A small sound classifier, trained from scratch.
Model: 4.27M parameters, log mel input, arch tc_resnet, norm batchnorm, activation silu, depths [3, 6, 6], widths [128, 160, 192].
Data: trained on single English command words and digits, spoken by a formant synthesiser in many voices, 78125 training examples, 51.1 epochs.
Rows from block 7 of a small sound classifier, named by matrix and row number. Rows with one number belong to one channel. Each number is 200 + 20 x the weight over its row's rms, rounded and kept within 0 to 999. All counts start at 0.
After each channel's rows are labels from the 100 clips, of 14848, where the channel reaches its highest value: "lies over" is the class under the peak; "strongest on" is what is common among them. Only what is clearly more common there than usual is listed. The data: single English command words and digits, spoken by a formant synthesiser in many voices.
# convs0: first width-5 conv (model.blocks.7.convs.0.weight, 160x160x5, each kernel summed), inputs 80-159
# convs1: second width-5 conv (model.blocks.7.convs.1.weight, 160x160x5, transposed, each kernel summed), outputs 80-159

convs0.119,192,194,185,206,225,205,211,184,173,195,217,244,206,213,199,188,192,191,186,202,213,196,209,215,241,221,211,176,201,217,198,230,203,209,193,195,212,212,212,232,215,200,175,215,205,213,209,171,202,200,200,206,192,227,196,222,188,182,157,229,197,206,224,178,190,210,198,223,186,231,180,248,210,190,215,199,192,164,197,211
convs1.119,195,208,228,217,189,194,187,221,240,161,191,158,196,193,202,202,203,188,182,215,194,203,190,200,188,185,213,179,191,194,186,184,197,209,175,216,176,195,194,252,164,236,206,169,186,187,211,213,219,179,197,175,213,185,211,199,218,203,201,183,192,196,163,181,193,194,173,152,206,182,178,185,231,166,233,202,228,192,202,227
lies over: /ɝ/
strongest on: intonation: rising

convs0.102,184,212,149,196,237,210,176,230,212,220,192,193,206,224,191,196,216,209,199,176,195,221,201,196,200,215,195,188,189,221,164,214,219,183,194,195,221,218,144,191,191,220,200,211,227,215,179,206,211,210,208,194,208,208,224,210,191,226,211,216,192,213,143,190,211,209,167,208,200,195,235,178,196,171,186,197,207,211,179,196
convs1.102,198,208,179,187,180,213,202,207,229,207,212,225,191,227,178,213,207,213,199,212,179,175,195,198,165,195,224,195,197,175,217,196,231,185,211,187,219,203,210,189,214,185,231,171,185,195,228,188,203,209,226,189,228,206,215,183,194,202,210,179,221,223,221,181,191,228,209,210,187,210,181,197,177,192,195,224,204,214,210,181
lies over: /d/
strongest on: /d/

convs0.87,221,208,206,215,164,213,180,189,161,201,216,203,198,196,208,203,210,214,212,183,202,207,214,189,195,201,205,212,206,212,173,195,202,214,188,224,253,176,175,183,194,183,167,180,218,192,237,181,147,236,225,163,199,215,219,181,189,211,193,215,191,222,212,204,222,183,191,226,186,221,179,178,199,214,173,136,202,204,200,206
convs1.87,204,212,192,191,174,196,188,216,199,198,183,189,230,189,201,163,200,197,207,193,201,213,196,183,169,179,230,215,230,220,227,192,191,210,200,207,173,206,172,175,226,178,187,209,172,189,190,224,174,234,228,244,205,205,183,211,224,204,220,177,207,224,189,185,218,174,204,141,213,215,191,203,214,200,187,226,192,201,205,190
lies over: /ɝ/
strongest on: intonation: rising; voice: child-like voice; /ɝ/; /oʊ/

convs0.52,187,221,186,227,188,214,153,213,227,191,213,205,206,218,215,186,226,200,184,174,224,165,186,197,182,215,212,174,175,181,194,211,208,179,203,200,180,196,220,220,165,214,206,240,173,209,199,190,210,178,200,215,215,195,188,190,221,232,223,191,191,213,200,191,190,209,193,214,158,173,198,193,205,172,204,237,182,232,214,223
convs1.52,206,206,202,197,210,212,205,237,194,208,230,190,199,194,240,200,163,205,190,233,216,205,216,206,217,201,219,227,230,217,197,199,220,241,186,213,221,208,194,185,194,227,185,199,216,217,182,194,218,194,198,148,201,216,197,206,201,156,179,176,194,216,222,216,180,192,212,209,204,179,204,215,196,210,199,145,206,198,195,199
lies over: /t/
strongest on: /t/; rumble

convs0.76,218,204,219,207,205,219,208,241,197,174,187,200,215,210,198,197,180,194,233,202,229,172,185,162,203,208,185,197,227,229,160,192,202,220,190,193,187,224,180,206,220,201,210,242,219,209,187,233,219,214,236,213,230,206,198,222,197,214,221,191,228,193,194,203,194,201,195,210,207,199,187,177,193,205,162,181,192,178,210,199
convs1.76,193,191,208,207,190,187,196,180,168,222,232,156,207,195,167,206,206,200,205,197,194,174,230,214,170,219,214,227,187,164,177,152,195,215,209,219,214,214,208,214,177,184,221,214,172,192,196,171,200,227,207,204,207,185,188,195,183,173,220,181,192,209,253,197,203,213,215,180,232,213,191,158,163,209,183,242,197,191,192,187
lies over: /oʊ/; /ɝ/
strongest on: intonation: rising; /oʊ/

convs0.31,190,222,154,214,180,219,168,204,191,212,237,205,220,181,194,200,184,224,204,205,219,156,207,184,219,221,217,212,227,211,168,181,214,170,213,217,182,194,226,230,183,203,200,196,218,209,203,233,199,172,189,175,214,199,212,203,183,222,219,219,170,158,167,170,210,194,165,202,195,184,197,191,222,190,160,196,176,216,220,214
convs1.31,213,231,224,217,210,175,168,199,195,196,223,186,200,225,205,195,229,208,226,203,202,211,197,218,168,194,222,219,167,193,200,198,220,201,155,217,236,174,178,209,194,195,251,204,166,210,197,187,251,185,238,226,191,219,218,204,196,213,201,217,231,211,203,204,179,224,222,206,196,249,190,208,226,175,190,178,238,201,184,225
lies over: /p/
strongest on: /p/

convs0.46,207,212,181,222,193,205,163,185,206,184,192,203,205,197,186,175,220,211,205,148,214,146,210,197,211,218,214,229,222,215,212,178,202,190,233,232,149,198,207,226,210,199,170,176,182,202,231,232,206,181,220,199,216,203,207,195,200,189,218,197,219,190,181,144,201,219,207,218,206,193,212,223,204,167,165,218,225,206,204,187
convs1.46,183,172,232,195,230,206,197,199,177,204,209,161,159,228,198,187,157,208,218,198,188,200,199,211,190,172,192,209,207,220,202,194,217,188,192,186,181,176,190,198,152,136,207,215,178,219,171,174,199,196,193,214,168,203,183,181,183,225,212,182,173,186,202,165,215,149,206,159,202,204,180,208,208,212,209,187,197,193,210,200
lies over: silence
strongest on: /ɝ/; /d/; /ɛ/; thin (high-pass)

convs0.5,185,226,217,203,207,215,171,196,196,212,194,195,209,220,208,230,162,218,198,194,211,199,181,210,238,226,186,213,188,208,204,217,206,185,222,196,182,175,170,205,149,218,215,200,240,212,198,196,197,214,217,162,230,224,199,215,169,188,186,202,201,184,192,162,189,220,200,205,238,197,168,207,207,236,166,193,182,212,221,216
convs1.5,177,173,219,179,197,203,182,200,200,194,187,187,243,203,205,179,221,193,209,222,171,184,227,205,175,203,214,215,233,250,220,179,197,208,211,198,206,212,228,230,196,202,178,221,186,222,187,203,172,230,187,233,220,211,227,181,171,188,219,209,177,240,203,183,211,218,187,165,160,245,194,223,234,209,228,210,218,220,198,195
lies over: /k/
strongest on: /k/

convs0.145,231,197,237,196,240,200,218,207,199,179,230,220,210,192,205,191,211,219,212,173,203,201,178,192,156,208,194,241,215,195,196,200,194,199,194,206,142,197,185,208,249,186,198,191,211,201,218,213,163,164,178,192,196,228,228,202,172,219,193,206,192,175,197,178,206,209,192,216,209,206,176,200,217,163,186,165,192,208,231,216
convs1.145,198,207,184,173,189,171,198,189,175,176,176,177,209,195,191,205,224,208,194,179,203,243,178,214,152,200,173,182,152,181,201,201,209,176,183,198,206,200,228,198,216,219,195,191,177,162,184,214,195,188,192,197,206,187,208,212,221,212,205,202,155,168,182,212,210,154,172,197,188,204,218,211,223,220,207,208,233,208,214,193
lies over: /oʊ/
strongest on: /oʊ/

convs0.80,213,232,212,193,222,219,220,192,219,203,219,193,208,204,188,146,215,215,209,200,209,155,191,208,197,218,206,202,201,178,196,184,185,223,191,198,189,170,184,181,188,198,210,212,169,204,202,225,212,219,203,204,211,188,215,213,113,216,214,195,211,215,213,191,179,213,230,180,244,211,181,170,220,197,217,201,225,192,207,231
convs1.80,199,226,189,181,260,201,182,203,186,198,181,214,203,253,222,169,217,228,239,202,213,203,191,187,204,189,191,215,191,239,213,197,199,212,203,221,222,224,209,191,221,205,188,188,203,196,227,202,234,235,225,172,190,201,190,202,164,198,228,203,189,220,201,197,178,181,190,217,206,198,182,210,207,228,226,177,197,229,163,198
lies over: silence
strongest on: /ɝ/; voice: child-like voice; /d/; /w/

convs0.157,216,209,194,209,172,212,210,201,198,214,183,213,211,219,196,167,188,207,201,240,208,174,215,180,226,216,201,183,163,189,240,210,201,231,167,172,213,225,205,200,160,186,194,216,191,188,197,185,193,165,148,215,216,228,229,209,190,182,221,184,201,181,203,177,222,202,191,224,194,219,179,202,191,186,198,210,170,194,205,207
convs1.157,196,221,193,226,185,181,174,183,209,207,216,196,205,194,197,205,206,198,210,151,198,238,175,220,186,221,183,200,204,238,194,218,208,176,207,189,220,211,185,211,177,221,215,186,205,205,230,225,204,203,230,194,203,197,188,208,258,230,215,218,213,139,223,192,182,167,206,186,200,207,184,204,204,175,182,191,191,207,214,195
lies over: /h/
strongest on: rumble; /ɛ/; /h/

convs0.118,212,200,197,209,193,200,193,204,202,231,213,243,210,200,189,172,190,221,209,233,194,182,211,217,237,197,194,189,172,189,177,238,190,219,232,178,206,194,241,188,144,208,140,242,190,190,205,207,191,197,199,195,209,214,228,202,221,191,146,208,181,241,203,174,209,193,207,202,194,207,191,203,189,179,219,194,196,195,172,209
convs1.118,172,162,207,216,179,193,194,190,183,186,195,204,241,183,201,184,191,176,186,166,201,211,203,181,188,175,176,169,177,204,192,192,209,188,204,219,186,199,171,213,174,205,203,164,197,196,184,199,193,201,226,192,182,195,194,184,213,234,207,204,206,170,199,212,198,227,218,172,207,215,208,205,190,186,187,186,243,201,198,178
lies over: /t/
strongest on: /t/; thin (high-pass)

convs0.21,190,200,169,228,158,199,234,216,192,192,189,176,184,225,245,215,225,185,185,215,193,186,190,187,190,194,245,232,223,238,199,185,213,183,203,176,194,217,230,179,194,210,115,217,190,195,215,176,196,186,173,210,197,234,189,210,222,199,209,214,201,187,148,200,186,221,220,191,209,210,154,222,200,210,208,192,213,172,212,205
convs1.21,210,172,199,203,179,176,180,194,213,212,205,179,187,172,223,240,198,172,204,201,191,175,214,198,210,172,188,154,192,158,186,192,200,201,211,213,197,203,208,205,188,150,171,189,211,193,182,183,189,179,176,220,182,193,174,177,189,192,193,187,174,159,212,202,192,198,174,172,180,229,196,224,187,210,184,208,185,210,167,164
lies over: /ɔ/
strongest on: rumble; /ɔ/

convs0.12,205,209,198,219,186,205,219,180,202,207,184,179,208,223,196,191,205,197,194,204,216,181,200,197,198,212,172,210,227,194,220,215,174,203,216,180,198,209,206,199,237,222,181,198,194,186,206,215,194,221,187,177,202,218,209,200,186,211,191,169,210,167,177,198,245,229,195,234,162,185,173,199,210,218,234,199,207,182,199,204
convs1.12,211,217,223,208,206,178,169,219,187,181,179,192,200,171,202,204,223,214,170,183,166,208,193,194,203,234,210,226,195,209,166,184,193,215,148,177,170,212,194,197,187,174,215,221,171,201,200,167,186,193,217,213,215,208,200,166,195,177,176,199,177,209,204,185,196,220,201,196,180,198,204,206,194,159,161,184,225,199,221,205
lies over: /ɝ/
strongest on: intonation: rise then fall; voice: high voice; /ɝ/

convs0.61,210,204,187,205,183,215,196,185,220,183,156,235,211,190,208,204,193,227,214,208,202,214,191,237,192,213,219,184,226,199,175,230,207,153,198,180,205,218,184,172,179,183,180,213,191,223,197,153,214,224,221,192,193,214,204,187,177,192,196,192,167,226,209,179,178,201,229,213,214,189,207,203,205,178,209,188,191,191,190,212
convs1.61,172,215,207,202,199,194,187,211,222,204,209,176,209,182,203,220,189,209,198,193,204,225,184,163,251,199,222,174,182,186,210,207,200,273,183,243,165,172,214,176,202,188,194,251,177,202,204,218,193,176,190,183,213,191,201,191,202,195,191,197,196,189,199,171,193,205,191,228,186,183,213,220,228,218,202,214,220,202,219,172
lies over: /p/
strongest on: /p/

convs0.137,201,209,227,175,167,225,166,183,185,200,223,200,215,210,222,223,185,222,206,221,218,240,216,237,205,212,193,199,181,148,192,191,191,175,209,192,227,189,186,209,195,235,208,228,198,175,200,196,225,210,215,186,207,155,192,195,187,209,196,236,200,196,182,173,197,208,210,231,183,189,191,189,242,182,204,201,186,203,217,208
convs1.137,195,184,198,187,163,230,235,170,226,218,210,210,210,219,210,211,170,184,204,186,178,203,199,221,185,192,224,184,212,210,218,184,214,210,181,220,191,190,196,186,237,207,178,178,208,201,190,192,219,224,183,211,212,210,230,202,208,196,189,209,184,220,232,208,214,194,237,217,213,192,219,224,192,187,227,213,214,186,199,209
lies over: /p/
strongest on: voice: deep voice

convs0.148,192,208,132,230,217,199,174,188,192,165,209,229,209,190,195,146,202,195,211,193,204,214,203,182,239,197,195,197,165,231,212,205,217,208,207,198,193,201,195,225,196,199,218,158,227,202,199,181,206,184,190,180,198,207,179,203,194,204,176,220,187,221,190,169,231,208,204,197,200,208,194,227,210,176,219,200,208,176,203,195
convs1.148,227,210,234,199,144,177,192,216,200,207,186,173,173,195,199,181,199,196,173,223,204,193,205,216,184,221,188,177,204,220,192,181,185,150,189,180,215,189,214,203,188,208,234,207,182,240,197,172,179,200,199,181,205,216,204,208,246,210,209,215,182,215,173,173,194,198,190,177,220,181,224,166,226,206,196,187,184,214,174,178
lies over: /p/
strongest on: /p/

convs0.91,161,211,213,200,181,207,216,200,196,241,233,217,207,215,179,199,194,209,207,179,208,229,204,196,196,208,200,153,200,220,185,201,198,240,204,213,175,207,206,205,192,198,163,176,212,220,197,181,226,227,252,185,198,238,211,215,115,218,168,214,194,174,169,172,207,196,194,196,166,196,183,205,211,193,182,200,199,191,206,209
convs1.91,181,194,236,200,195,199,216,201,213,195,170,221,214,211,210,218,212,233,224,212,196,155,207,200,189,200,213,200,192,170,210,219,207,192,190,210,222,219,212,185,218,212,174,211,200,206,170,186,149,199,209,200,209,192,202,216,199,195,234,204,189,201,201,193,221,256,195,221,158,225,209,228,226,196,234,193,203,217,223,197
lies over: silence
strongest on: /ɔ/; /f/; word: off

convs0.83,226,228,208,202,165,201,183,242,214,208,196,204,208,229,176,200,243,219,190,217,196,210,190,185,200,193,186,183,204,169,202,159,201,148,175,136,188,223,183,202,177,212,189,190,213,215,185,209,202,206,192,193,218,182,223,201,226,204,210,162,200,188,207,177,223,212,174,202,215,214,188,178,222,226,187,187,194,197,194,195
convs1.83,192,189,203,203,219,189,183,172,208,180,195,176,202,210,234,217,171,223,219,218,229,198,168,205,204,224,215,168,202,266,206,221,193,176,250,190,227,218,234,214,198,230,203,204,201,195,198,202,210,188,180,205,207,225,209,201,194,227,194,203,219,185,174,186,218,243,218,179,199,170,193,178,203,185,220,241,210,204,221,183
lies over: /p/; /t/
strongest on: /p/; /t/; rumble